{"dataset": "views of escape-time and Newton fractals", "horizontal_flip": true, "head_dim": 32, "fused_qkv": false, "qk_norm": false, "shared_expert": false, "width": 192, "loss": "cross_entropy", "optimizer": "muon", "nesterov": false, "adamw_lr_other_params": 0.00085, "weight_decay": 0.3}
Rows from block 7 of a small image classifier, named by matrix and row number. Rows with one number within an expert belong to one neuron, the router's apart. Each number is 200 + 20 x the weight over its row's rms, rounded and kept within 0 to 999. All counts start at 0. After the name is the row's rms in percent of the matrix's.
Before each expert's rows are labels from the 100 images, of 14976, where the router gives the expert most weight on average: "responds to" is what is common among them. Only what is clearly more common there than usual is listed. The data: views of escape-time and Newton fractals.
# router: router (model.blocks.7.mlp.router.weight, 4x192, trained with AdamW), inputs 117-155
# up: expert up (model.blocks.7.mlp.up, 4x384x192), inputs 117-155
# down: expert down (model.blocks.7.mlp.down, 4x192x384, transposed), outputs 117-155

# expert 3
responds to: earthy
router.3,101,177,215,208,201,219,209,205,204,201,195,181,233,170,184,165,187,178,165,212,198,230,210,228,197,178,175,225,201,223,189,241,184,201,174,221,193,210,197,208
up.0,099,198,201,226,194,226,257,182,208,167,173,209,185,156,176,189,197,195,205,203,212,209,170,173,210,203,199,221,216,215,200,216,197,216,198,205,185,214,185,179
down.0,095,203,205,180,235,165,213,167,184,229,174,197,211,197,205,197,217,199,205,213,182,191,203,208,230,247,186,186,176,186,197,192,196,185,192,204,228,204,187,218
up.1,102,235,223,204,225,199,204,194,181,184,190,197,184,212,191,237,166,191,212,198,209,203,188,228,181,202,205,241,201,224,181,169,215,195,229,195,169,211,196,201
down.1,111,241,203,236,232,209,214,173,192,201,175,209,197,187,182,224,190,173,174,196,187,221,200,208,187,186,208,207,192,202,189,239,210,190,227,192,205,186,214,187
up.2,100,192,159,185,229,198,153,183,199,204,194,235,190,205,192,213,187,195,174,204,187,198,198,218,225,204,199,173,189,217,192,232,153,218,206,207,198,234,237,222
down.2,100,218,227,216,222,160,178,202,182,214,198,183,140,223,231,187,215,170,242,183,187,208,233,220,177,209,176,218,229,201,166,188,209,174,204,209,195,203,204,196
up.3,102,196,192,221,194,175,189,190,179,182,207,189,212,173,194,199,203,205,214,170,197,209,208,184,203,173,215,197,201,196,171,204,214,221,204,223,170,167,220,202
down.3,111,160,169,208,219,207,169,191,218,183,208,249,238,195,146,187,178,220,215,201,168,207,156,205,182,188,209,185,190,188,184,181,202,203,176,191,209,205,210,205
up.4,095,225,187,186,205,176,196,220,230,218,178,211,187,202,207,195,182,211,182,205,214,210,209,253,198,165,188,209,212,188,209,199,210,183,187,200,205,212,193,211
down.4,095,204,176,181,190,147,194,210,231,230,208,193,174,206,234,213,195,203,194,218,230,202,213,179,189,182,210,195,193,212,202,214,239,186,217,178,191,142,212,184
up.5,103,182,212,206,200,187,212,185,195,185,189,202,205,270,194,231,193,209,206,196,246,204,204,218,193,217,203,213,227,174,208,199,207,211,215,214,202,230,232,188
down.5,104,223,205,200,235,168,205,198,195,191,182,206,192,214,152,175,226,193,197,211,209,162,232,201,200,184,227,197,219,160,213,240,184,174,214,209,186,164,182,186
up.6,101,221,208,199,219,210,202,171,184,222,182,217,182,184,191,202,182,225,185,223,222,206,213,203,208,150,194,193,172,205,170,182,203,208,199,197,159,205,226,208
down.6,095,168,223,192,164,208,211,202,187,213,195,195,206,202,210,181,212,184,218,202,195,209,214,204,189,215,238,214,215,184,216,211,200,205,197,227,205,189,193,185
up.7,096,197,194,216,234,219,171,202,220,199,211,158,221,192,184,194,216,189,206,237,217,218,197,193,180,201,210,177,236,208,194,172,192,200,191,223,216,208,231,193
down.7,102,206,205,184,230,206,200,196,200,224,229,206,187,187,181,208,173,175,228,185,194,211,203,223,191,179,204,210,157,177,202,170,213,234,197,196,236,183,187,225
up.8,101,203,173,203,243,192,214,210,175,188,187,209,188,217,194,196,187,205,211,183,154,154,172,212,226,176,192,181,210,208,213,208,178,215,161,198,219,203,232,208
down.8,102,215,215,196,189,192,186,176,177,228,253,190,175,211,200,219,192,170,198,185,205,194,216,167,168,209,168,178,189,172,201,212,207,203,229,209,191,185,236,218

# expert 2
responds to: warm
router.2,096,190,226,186,191,231,183,235,175,188,200,200,197,203,219,217,221,212,210,214,174,176,196,184,195,225,226,220,206,191,174,184,161,215,187,162,219,211,211,195
up.0,107,200,196,210,231,218,223,169,193,238,203,193,173,188,199,187,194,208,231,227,210,206,213,203,190,183,175,170,205,194,222,216,173,189,214,192,188,183,219,179
down.0,096,211,186,186,204,210,201,213,198,221,206,213,208,195,194,181,212,232,198,183,229,181,164,193,224,241,231,185,176,203,172,200,218,174,212,220,206,192,181,168
up.1,108,214,181,191,212,197,171,212,192,226,214,151,191,179,204,187,215,236,211,154,194,187,189,219,222,170,213,234,195,204,190,218,194,221,207,185,219,199,172,206
down.1,104,187,200,209,213,217,148,206,219,158,204,180,180,209,190,209,196,207,203,180,202,216,236,182,210,189,199,178,180,220,221,201,168,226,207,181,199,227,191,195
up.2,094,202,188,188,209,210,185,207,239,233,224,232,189,181,168,182,179,191,210,192,173,198,184,209,208,162,196,167,210,225,199,198,168,175,188,197,178,180,186,193
down.2,103,218,223,185,184,179,195,166,194,197,186,196,212,194,177,208,203,177,198,192,191,220,238,193,193,182,184,196,194,183,183,241,228,190,224,196,214,229,204,186
up.3,101,204,194,199,232,217,205,217,164,207,194,186,202,196,174,187,198,191,163,202,203,187,201,210,184,181,187,190,194,213,219,194,206,182,242,256,210,175,239,237
down.3,100,208,170,218,193,181,207,190,206,197,185,187,214,175,208,177,222,233,189,198,164,216,209,206,221,224,224,153,214,193,215,159,186,191,180,182,218,216,158,201
up.4,098,182,192,202,199,167,173,182,215,186,233,212,211,223,202,162,224,201,175,245,183,164,217,169,237,220,197,207,182,189,231,196,219,224,191,184,238,195,187,199
down.4,099,214,216,182,211,198,198,198,175,203,215,212,214,220,223,185,214,179,247,212,205,204,183,187,192,193,200,217,208,202,193,163,177,186,210,225,187,199,182,197
up.5,104,189,177,202,200,181,206,157,167,226,200,189,208,160,231,179,229,199,195,236,188,194,228,153,170,214,179,198,211,190,212,232,194,228,182,218,188,174,191,219
down.5,099,243,221,194,194,191,204,197,206,211,182,185,167,229,230,212,214,165,178,187,185,204,237,207,213,215,236,195,164,186,197,197,199,201,211,187,222,245,207,183
up.6,097,185,215,218,254,213,205,184,203,198,199,182,177,174,197,195,219,183,187,216,196,225,218,221,190,208,187,190,170,186,175,181,237,202,177,179,191,206,175,216
down.6,091,190,226,193,230,193,219,230,191,186,216,188,172,180,208,223,204,185,203,181,202,197,193,177,139,158,222,241,187,196,186,179,214,196,202,214,211,208,169,219
up.7,089,187,250,214,191,200,219,228,222,254,219,182,227,227,199,219,180,190,226,198,173,212,195,254,228,204,200,215,226,202,157,226,219,219,194,185,206,192,217,203
down.7,097,197,183,195,166,202,191,188,165,204,155,193,203,203,184,208,224,201,210,190,181,206,222,187,177,240,201,192,260,216,208,204,216,220,209,211,183,205,178,176
up.8,099,211,210,211,193,243,209,204,208,166,180,185,209,218,189,191,220,215,156,190,209,200,190,160,174,223,170,202,196,185,206,185,203,182,214,166,185,195,189,162
down.8,092,208,238,187,224,215,202,199,200,193,205,207,188,224,225,188,183,234,216,179,231,189,185,183,192,209,183,153,198,181,195,174,213,188,199,154,174,226,209,200

# expert 0
responds to: dark
router.0,107,178,199,226,177,196,198,157,226,212,184,198,240,223,185,232,194,217,197,162,178,218,237,214,204,211,173,171,164,197,188,214,215,174,172,215,191,166,217,218
up.0,096,232,218,205,174,196,191,204,219,221,214,213,176,213,209,183,211,195,205,183,168,217,188,214,204,225,221,189,211,224,198,194,218,231,173,178,209,225,218,208
down.0,104,185,190,171,198,204,212,200,216,214,204,182,234,199,182,212,227,175,212,229,223,194,183,244,223,224,217,197,188,201,186,198,174,174,216,196,220,214,192,182
up.1,100,208,206,238,220,233,231,196,170,188,181,190,230,177,182,212,217,176,211,190,182,209,214,207,204,203,215,205,189,218,183,229,260,218,211,176,228,212,202,206
down.1,101,200,221,172,191,214,203,205,235,193,191,200,213,170,161,245,222,245,206,209,214,225,186,168,212,190,167,181,169,160,204,212,191,191,182,197,225,214,198,193
up.2,096,215,192,225,196,213,192,187,228,193,214,186,213,195,204,216,214,208,203,252,214,206,203,210,211,208,167,215,210,198,188,207,200,212,182,199,177,227,231,184
down.2,100,175,236,220,217,230,201,221,229,174,186,225,213,179,214,208,232,212,200,194,187,204,219,196,189,221,181,199,174,185,164,176,234,191,193,205,229,186,173,235
up.3,099,223,239,193,202,223,245,210,153,179,190,191,221,163,175,147,201,211,216,196,236,197,238,183,167,189,206,205,214,204,191,206,223,213,224,202,192,186,219,181
down.3,091,213,164,225,205,203,186,181,206,187,232,206,218,183,233,208,196,206,184,190,178,219,212,161,169,175,147,207,210,209,211,191,202,193,200,170,229,194,206,187
up.4,106,203,231,164,144,212,221,204,204,191,194,217,217,207,188,180,205,202,168,170,170,186,193,200,221,226,237,156,161,168,193,200,205,194,189,227,221,205,197,189
down.4,093,216,185,188,189,171,223,175,209,209,178,163,226,173,226,202,175,198,209,223,209,218,216,175,194,237,158,211,231,191,165,196,166,201,198,190,213,206,187,185
up.5,100,232,165,220,181,181,224,203,185,194,234,167,211,243,182,196,213,205,265,178,226,191,210,186,197,201,207,195,168,223,177,208,194,188,173,216,219,213,184,207
down.5,103,186,173,197,183,202,199,229,204,198,212,162,203,214,225,179,189,220,216,199,214,192,185,206,187,206,227,232,208,228,209,224,235,218,230,155,211,216,243,201
up.6,096,222,180,200,184,213,213,201,182,196,233,188,216,166,215,214,173,161,219,209,196,218,212,209,227,183,198,199,194,209,192,206,143,194,188,204,212,189,202,205
down.6,102,193,228,202,209,218,215,228,184,196,206,198,159,222,221,234,220,193,171,193,175,203,194,204,187,184,187,199,188,214,231,210,193,205,198,166,185,184,180,206
up.7,095,215,195,216,211,210,210,201,204,223,196,159,200,209,192,218,233,192,211,222,222,209,218,182,205,217,220,223,196,195,202,199,222,207,215,173,196,195,167,232
down.7,100,199,181,208,182,186,206,214,198,216,223,209,201,226,207,197,205,198,189,181,224,207,201,204,215,200,182,203,210,154,195,200,190,200,204,237,206,202,209,177
up.8,101,196,210,192,196,188,197,246,215,185,214,221,220,210,194,219,197,203,218,223,215,208,176,228,173,157,191,215,217,200,191,215,208,175,209,210,199,227,190,228
down.8,103,170,226,188,202,223,141,185,227,189,226,217,210,198,196,223,187,201,212,207,209,188,233,233,176,205,212,223,169,237,204,207,209,202,216,239,174,221,227,197

# expert 1
responds to: pastel; Newton basins of five roots
router.1,096,186,223,157,236,167,190,219,175,200,211,212,173,196,167,221,211,219,198,218,191,179,169,206,193,197,213,205,173,186,214,177,200,169,223,179,179,171,154,229
up.0,101,213,184,231,180,185,236,205,185,218,208,215,190,205,206,185,193,193,200,210,182,177,167,205,194,213,210,200,211,218,174,160,199,182,166,212,192,211,206,168
down.0,095,204,203,174,191,226,224,182,240,212,189,209,168,215,169,195,199,194,245,178,228,217,225,187,189,211,179,192,175,176,202,224,224,200,183,184,205,177,182,212
up.1,100,184,175,202,195,183,199,189,217,192,192,192,199,203,211,190,211,202,180,209,196,210,224,204,209,206,213,195,220,162,209,197,158,187,166,246,178,170,227,184
down.1,100,207,219,213,229,204,183,186,207,198,186,230,193,222,141,216,192,213,215,213,201,187,177,203,210,197,207,211,199,189,229,206,195,195,244,201,210,237,213,201
up.2,117,222,186,189,190,213,225,222,220,210,214,231,227,177,218,218,211,192,221,179,181,197,218,167,180,197,217,189,244,202,192,186,232,227,203,166,183,170,184,259
down.2,092,203,188,189,195,228,201,198,208,217,199,198,169,201,196,210,218,245,203,220,201,229,219,172,185,197,202,212,198,193,218,187,180,221,197,177,232,208,232,199
up.3,093,166,195,209,228,217,244,189,204,198,197,220,191,206,196,179,197,201,187,222,194,175,233,213,219,157,177,180,234,218,190,206,174,204,173,215,171,233,203,224
down.3,095,206,253,225,202,185,225,214,188,188,175,237,212,180,156,219,224,207,184,230,203,188,208,212,205,178,218,196,200,223,233,168,187,204,165,201,215,161,208,206
up.4,099,185,243,186,184,228,200,187,185,229,165,194,210,193,206,206,181,231,222,203,211,171,217,210,213,190,184,192,197,185,223,172,196,215,223,198,192,214,183,175
down.4,095,217,214,220,210,212,223,188,243,153,186,194,220,179,222,210,224,216,203,187,226,218,220,193,206,178,201,214,230,218,213,201,199,203,175,220,184,190,232,229
up.5,097,174,171,186,155,250,205,161,197,250,193,184,204,201,211,214,210,193,213,155,212,175,245,181,222,181,216,201,186,215,233,190,191,192,187,193,200,207,205,210
down.5,093,210,226,225,182,164,220,204,164,214,233,221,216,203,194,211,213,173,166,213,215,176,220,202,197,197,208,185,212,221,176,216,182,210,185,251,204,197,193,160
up.6,099,198,182,195,207,173,209,199,210,212,240,205,195,212,226,226,224,169,195,191,267,200,197,172,195,202,208,178,219,156,184,173,223,227,197,196,184,171,218,192
down.6,103,207,215,173,193,200,165,202,193,181,187,210,218,202,197,191,217,228,228,220,221,226,203,185,239,192,179,243,198,211,146,202,196,240,196,186,187,208,211,179
up.7,107,172,182,214,198,193,175,187,188,227,185,206,215,184,224,220,205,238,219,189,229,196,175,166,248,190,172,201,170,174,225,176,224,206,195,247,187,222,178,203
down.7,102,217,238,207,217,157,205,245,190,173,226,215,209,183,209,214,215,224,205,203,201,180,219,180,196,204,225,206,212,215,196,221,174,185,169,192,212,212,213,197
up.8,097,203,174,270,185,214,217,200,218,181,190,201,244,209,196,188,222,214,194,192,199,194,193,210,213,174,186,173,200,233,193,173,184,186,177,227,219,198,209,195
down.8,096,203,217,188,221,192,235,193,200,209,246,185,229,180,203,191,211,223,182,214,186,175,216,182,205,219,222,179,205,221,237,157,209,174,212,178,162,240,204,196